Rows from block 3 of a small image inpainting model, named by matrix and row number. Rows with one number belong to one channel. Each number is 128 + 32 x the weight over its row's rms, rounded and kept within 0 to 255. All counts start at 0. Numbers have three digits each.
After each channel's rows are labels from the 100 images, of 14976, where the channel reaches its highest value: "strongest on" is what is common among them; "peak on" is the class under the peak. Only what is clearly more common there than usual is listed. The data: seven-segment displays showing three digits.
# convs0: first 3x3 conv (model.enc.1.1.convs.0.weight, 128x128x3x3, each kernel summed), inputs 0-127
# convs1: second 3x3 conv (model.enc.1.1.convs.1.weight, 128x128x3x3, transposed, each kernel summed), outputs 0-127

convs0.89:185119127145137090152124145122037138139173157133105157143103108162125099171103081150069150118096194165086125202134165116108154161187212139125100157154075102132120117149132126140107155149052134157119120104118090102107127150138129132130117096117100064090049141063113145127110081140112122100068163051129191117119099074113094162115167148142148131102124134087121102115119155113156150110110
convs1.89:118139042125109159202150109139132078109156124104183140106114094136155115126107128142137148160143142066102178126160175133129058118083171121160170105126129142114174085138138127072140108089092118082170146079106143088094158142148106108081061174114114139172111146121093096112079133155172104154136162164103098171163091163102091156145163135164118152164130129163125172079183142092213158110115
strongest on: dark on pale
peak on: screen; lit segment

convs0.65:124101098174106135090121154136113126118130118143168103131101099116157123092135143079061061082146176143087068133094139105122131107104137061167135143045124148114085138125165106067144138153166157095094190185101114114145106127215184092057093074147122087156118133102124146135082113147174131100097154120137114091052109083075125087144164135118101114106088117129174122115129156094143106106130
convs1.65:139106130163117113086152090080109088188116149091077133172054191099117081109101174138195140119116119124116115110208163084141120125095158161097121157134063125147124098138122080146110057152125146090163095089154118124119120117155140090169073090111128131099160110124151130092130069159215191166145118095137123166152132149129153115128134134118123155080130111172210158089155120101097121131167
strongest on: dark on pale
peak on: lit segment

convs0.13:104111175139081126114097135143166210113147117117115109108121135158122176114067101118099107153177191154112106173103136145129117132106140129088117130188099103080178106102097089112157178130125155156103153090135160134115141133158211060173083119097158101130069186102117085099143146101097087164090110172112159086159169108108171147131060078144123148156132130141104088135131168188153161078159
convs1.13:143149158183140145133123087111123082128100130215140148137115081081132080170202137142091150121087051121119159162107161161085109148130151081181163131142114113104058105103175103111112149168148125103140072139147127095132159119149107130116100142100119113127142130169114208112114088200087188117111101082202162147126138093130101104065148155114106145107062177084127144102109133108142107128134
strongest on: dark on pale
peak on: lit segment

convs0.74:126067166121131119126098150116121154220146129062162098161135114097158144083154147141085110168126145131128107058141083107119087104132117101122073138134114149175084135171116133190125116084125178106024104121145108121214129112093058111122120092113104158110165146134153167135122138064151129082131103070130174147123179128100154066066062116109128097118120125109104120130140107108124149126143
convs1.74:131102031119058165208103150135105119066074098128137144081136126134163121137082160064155102148069167082078143127178142131119124152108120138187139143144119109155179102138116142134153092189133114121207123092148177169092103123139155153139112187122136092160072142085129136104143157109106123183130158145086085148166088158137139160139091109122161121169159169166143163105116173111137125160122
strongest on: dark on pale
peak on: screen

convs0.58:167101153109131105116083150133044133068162105116158064199115121099148131098047105141088111095100157127101117113107138071104125093169128141187155182101071115094070143129146122105131141078147151083139111135054107124069108141137133088117132169147131158131096177112212156133110122141157067107108085110110120089149099092089073119127140158147145110137128147120088092177092121092092144110144
convs1.58:169119152129136092141111086123142114176148140170113182092135125142107143139105095117117098110218134135132116110186132119107124087121145075125110106169135206096129179095126119117080135110166122151076155122140153080152134128200141160093140140100116141144148085085045080150177100194169138129122167113155129086130130134095117106163137098083063118144103079174130166095185137132200165126064
strongest on: dark on pale; white glow; first digit: 0
peak on: lit segment

convs0.9:117062112120158120183131107111084097081129083111185105165117140079105148085148112234115106124080138122104076110139167120090079095104143117192119080104134115072100124121121152091126122085138123135078105103164160176101072131081102115114118110092143151127090110151166117159088102119176110090142106110083113128119114083130113090073102137151224158095180132155143130173146151074145110122127
convs1.9:083131127179060081137098132172157117117132150138118201072159136130154164148118118081153155066166076128144128158126140205214154132107092123144137158120075157159133138136091124093108075118189096126127169134123111087181155095104166194137121147114081085094162147076067138135122122075134123122174120145211101107185136131146148173145112105092107100139096141110117112121094091143127101140120
strongest on: glare; dark on pale
peak on: screen

convs0.78:122064077116078103098089090136138157112121122157080129095126163137108102195184143169125155103111099062134137102163091116100112129162160138123131127160108126168135065192109104133137148132062135165155102162121162081061101117132121158132108175197092122117146113135165188121100138077128091135087108130115169140112118153119121080085104099124098121108192135152071077161102111152126201068169
convs1.78:143154142111134115112142114165070183130139084102160147126162155106117112133017148098158117127120103172103150103105131173132162108103127120154158139175111125107077149107132129093131148100156122108115173101114075157188162113161060121189185129131105126097061107081097101134181150124124151180175158082099121118085137108133127113064164145165117097136059113093117118153125133125086050133054
strongest on: decimal point; white glow
peak on: screen

convs0.113:131114129107137158096110160161154175151117187151160105159155136129116169130122055100112118155146157131075152106136118128143161090101090155172094152141131121121134121175110097044131150169134072132118147099115087120115141170163133125143110112080101165093132077055111097143137138086174168142141138147140212112201156104212218137118109063140105163167141169089154132123108142107110088172124
convs1.113:141100198077099132134150093104080152148128155177104138136141089164141129142076157126176133114171146145090098139081080129057143100112152099147138138158143145128109086126117148164122207148110165088092123173134147079104137116111134151127133102176102107191095130132104037109128139164136144151121135159110144139101122164150025140150145171105155090159126062093090102124138214149124157092175
strongest on: dark on pale
peak on: screen

convs0.98:141144080140092132093066097161105144104151173112144152104110119134139147139111126095096095175160166160078123074149105086112090150163113115202106125096147129156101118100107111108014132143171145116084122143095081114174164116037142103108134088128179097130120147096112121103149132125159048137130135160092164097123165126184145111129142131130076162108112095088098148099101103110094063077080
convs1.98:143091129132073122129173114128069090162116144079139055148160146090092132180134133124109109136104116134161117124209151149120108100104119124086096100109114153127106108119165165131034099108088091134167134116130144186141080152136076132055103099175187130116161130089127075126120103133156122089088102122186117123140102116126133173084141134195058124140193155101086183154155118142097086131160
strongest on: white glow; third digit: 7
peak on: screen

convs0.23:191107106135109104120169153070065118159103120090136125105105158132181078173092094150089140151127105113119157110115116073112097160141185113090129110138116119115120066146101087119117153130157100100187144140157105124119116150143109163123059219115033051092081162105134117107120102104077108097099106106121118132095115140143101136086133092125093071185108147129081127157096088153103194116117
convs1.23:034153127105166087118115105182197109104133156156113130146128148147172093117193116130129090123058169097102142102113074185112124120145125154169168133125174050147162133153172120159147161141114094091050135138086146099162164112071172083146206089101153165121110117119153145118135112120093155116117140136122147137093195082102169143110111089084096185124106096112107114122159153137137134146158
strongest on: decimal point; white glow
peak on: screen

convs0.2:139102068161124062100085116086072132063129192153101128138124078122099064173075122110093148154126163196126114110135119131130114114128155126146097120084134123109120081028120088158143123107138127071073137176095124137156061112118196138088174129177140134128126076095180103118136184143113131131108147160121149077134126132138133135117147162101114191141092083134115057102139125119100111087105
convs1.2:095137131158140094069171145155086126128150129079147062160089130102092137121103124126098079157174084063155137118126170157121114095085150159142122143158116110152123116138077140155144137115149154137207114106128114136093176199138139106101147060089133124114207128144123143116141123158082212148144137184143131197153126094121073113140089103077168101112091155153115118141100079148077159121202
strongest on: dark on pale
peak on: lit segment

convs0.53:132117122121160106106079091143155168113167192126137119193079102071107136186105083131140148124104136133134120163121156132074171124107146103131138127142138122089170156164123078117148145154114089129086124193076098219098105162123118137084132122112107157147046128105089110094167142136125067151135127145110097113105120067116179197066134122139146122090192186144138103138129148165157118069182
convs1.53:103171093149133100157145114101116160110089072117144152145182075193130093137131133119169162130090128183180138091070155129134133106124074144106141071148121075130120124100167156123111134049183166093162154082061137078158136140155112186139113098080077158079142071124181152126158106159061139144140121088067168146134171098154118148132132144109150133162108098106077156172087148126150118126117
strongest on: glare; white glow; second digit: 3
peak on: screen

convs0.48:113119090113112157121048139083140215116055140167118146139118185113161110163117096146119132127096111124145178136142109120133136103158125150185164110166081094106103175118106106122161129127186101164159151150111124085108094114110120166169101093117065129126081196088155081127153140114082130110077134103103074128137145122115094063175096099117078103215113117091076138154136158097161092121089
convs1.48:127096112145090148131123081083162140096137166111160128124137116083114119159176136146035151136135141093148100164119108136148139155184179143127164121089163144148135090131162167111131133086116177157177101103165190123140123129113156042055137101148121146158161068162106148084176114159141163082181101155101109125103105125129145140119156102067096098059128148132129099159076153140110220125175
strongest on: white glow
peak on: screen

convs0.97:084113076159151167086063115169110166098128132156147155106161057137078116145081136103092117161118123133123110148086143160117137099152121165082111169180145128164137193122119088124127121098161089158105073106132122171132109106149091101125136170125126196120120078084144121144115092114132045139084106176114121111139204133117131127138094062125152128143133048174075093090113101091142138187177
convs1.97:094083132120107145136141127095073104094131089086127099137097116114118106112146151155151182151111095105114143110107131132120142112148113129087106137090160064175074106148169142114067114080144135134111171075000094096099120184144137116101135118130168108071143046061183126120136119150123138093206134182097095155166089126102118116111123120151134120115145132066131158167127113108113145153145
strongest on: white glow; second digit: 5
peak on: screen

convs0.42:138165110174162136105120162118020063170091099122066141170102107168127156130127084159147200152168066126121137129183119142113142090086135156112088079117092138122145115162142122088090101097188137176144082085078081098118118125120128160138144128151099105110094152128083148090135108055100149134136135109173096157152149084104167088084099164122171135080082123120082158145136128082132144123136
convs1.42:081116162113099119140073196099207156103158132171160080130166126104139138135150123134141101121091142074123135123094160069126097148153108032136178160109148125097125111098117162153120112121111142133155106119141094172065157117099123103100119162155129139140126135147147148159118150072132131177151120119128164000105151136100094126137064070133092137088196182121116116101176161112132145092095
strongest on: dark on pale; third digit: 2
peak on: screen

convs0.34:036100153108140095086088105114152146119126146049136116137108078083123138129129149129161157141140091099087103126079188086081166103154125050091129149147124179101061072119088124145148105158116154118091198137065159096147098180165115146128175162114078129115155095118223115117080109115133133102107117150112152097140126083085134157139096105132130093138087080137094089127098155123144133116133
convs1.34:127099084143144101123188040199106097156120148097108096173152116089087072179119132153078115087138142130107137117139123127127131142124148138129132197083135151103155156184128111106104142126148159138193141162181142166104050171097137090135122119132207167107042118147109118154091105108186107126133101114129109132084144143103146115140125175059106110153165138166164122119101083081077104152150
strongest on: dark on pale
peak on: screen

convs0.94:108092083141090102162110070139091079083111108167129128118151202118181189130142100148078076123120159083152088142161123157086132126152154124119143114123089147123098180150102093141090095158092134148088163123121072131127110161160085154129128126103109123155119142144152119107098040131087084138097119082107131104195080130110122118155080157126110169137055088186175092168166117155187118099081
convs1.94:115109182126058072085166074088120119172115146129096151157116103171114085167053144065159142110197128181086109089106110145155097117054125112114101135127101148072149066094152153121166126127082100103093065120122134109098126118093127127156115155102165099124172125160106128116150136135139194120157103143152137137082121109204125126114139157115141100144198124076127139091100143111061182147132
strongest on: dark on pale
peak on: lit segment

convs0.49:161112136132131172096128122067100146095141119086148124157158100138070152153086070125111130121168111142085191125129082120130124124127100165163115125125104156138118120042116070110151105135159090161110105165137138112075070099168187144078178142133163149117082135098137149121117098118076054141103162153136174115093168105105119110124155183162103155135086101109106016126190150121126096078116
convs1.49:132068096168177093086107107061137098093155135157103121155110129075181065107075127120118114145132107140127103123123162147128154123113175138139162191193136123133135123174113114124157146132135133136134126133150150184134135130110108111171090091167072130109144091183117162096065061120194161133148080133102048154187109147137075079122182100054147138109156177122165112112075124123130116097150
strongest on: dark on pale
peak on: screen; lit segment

convs0.73:087104092101060207103124145089125157140138161093161150126069151146156108117103085181154139125144145124148124118105124172172129079120118099154112073228208122126157118083107117104092131109126148121153091079145180059108146136096092125166141189115119084145103105115120155099125119131100057112109105084107135092131100192096122125093078075073100073102107133155120146117154145159121153133147
convs1.73:088147122152141092104104113080105149067076096179123137124122113142121134101072187140126122114095071170100180094079131104109143151121103149136142135073152071086097080082098129171080130103127089119052126148049096115142110083107100139144090102119129065103176113104172095132124108126132174119197183121157125111139086076112138131099165081100187171115101074145142097125090147127157111144127
strongest on: decimal point; white glow
peak on: screen

convs0.8:122138146170126083167069185143089148116172118095111107103122122154116054157142124050137145114109129125191109126122108127088167110122121103159096117136177084116122132120117164088100127175124085184157136132097143144108185174132072167125120201104077067153106150116158124104131078129092103139126126103059121114096127122143135134220092095105133056152108118172103149133087107160113121051152
convs1.8:125125113118148139117149149140096181088123098169161110090161177155181151114046145082120122157121096113139164049124072110147098176118138120152180132162161086070157148137092151084174171078110127110108127126130139151106092094125156093105116127107146185187165130158101147165117164122151131126125118164090093146129060122086126061061100138172109138157141098086114071163152112100160120196092
strongest on: decimal point; white glow
peak on: screen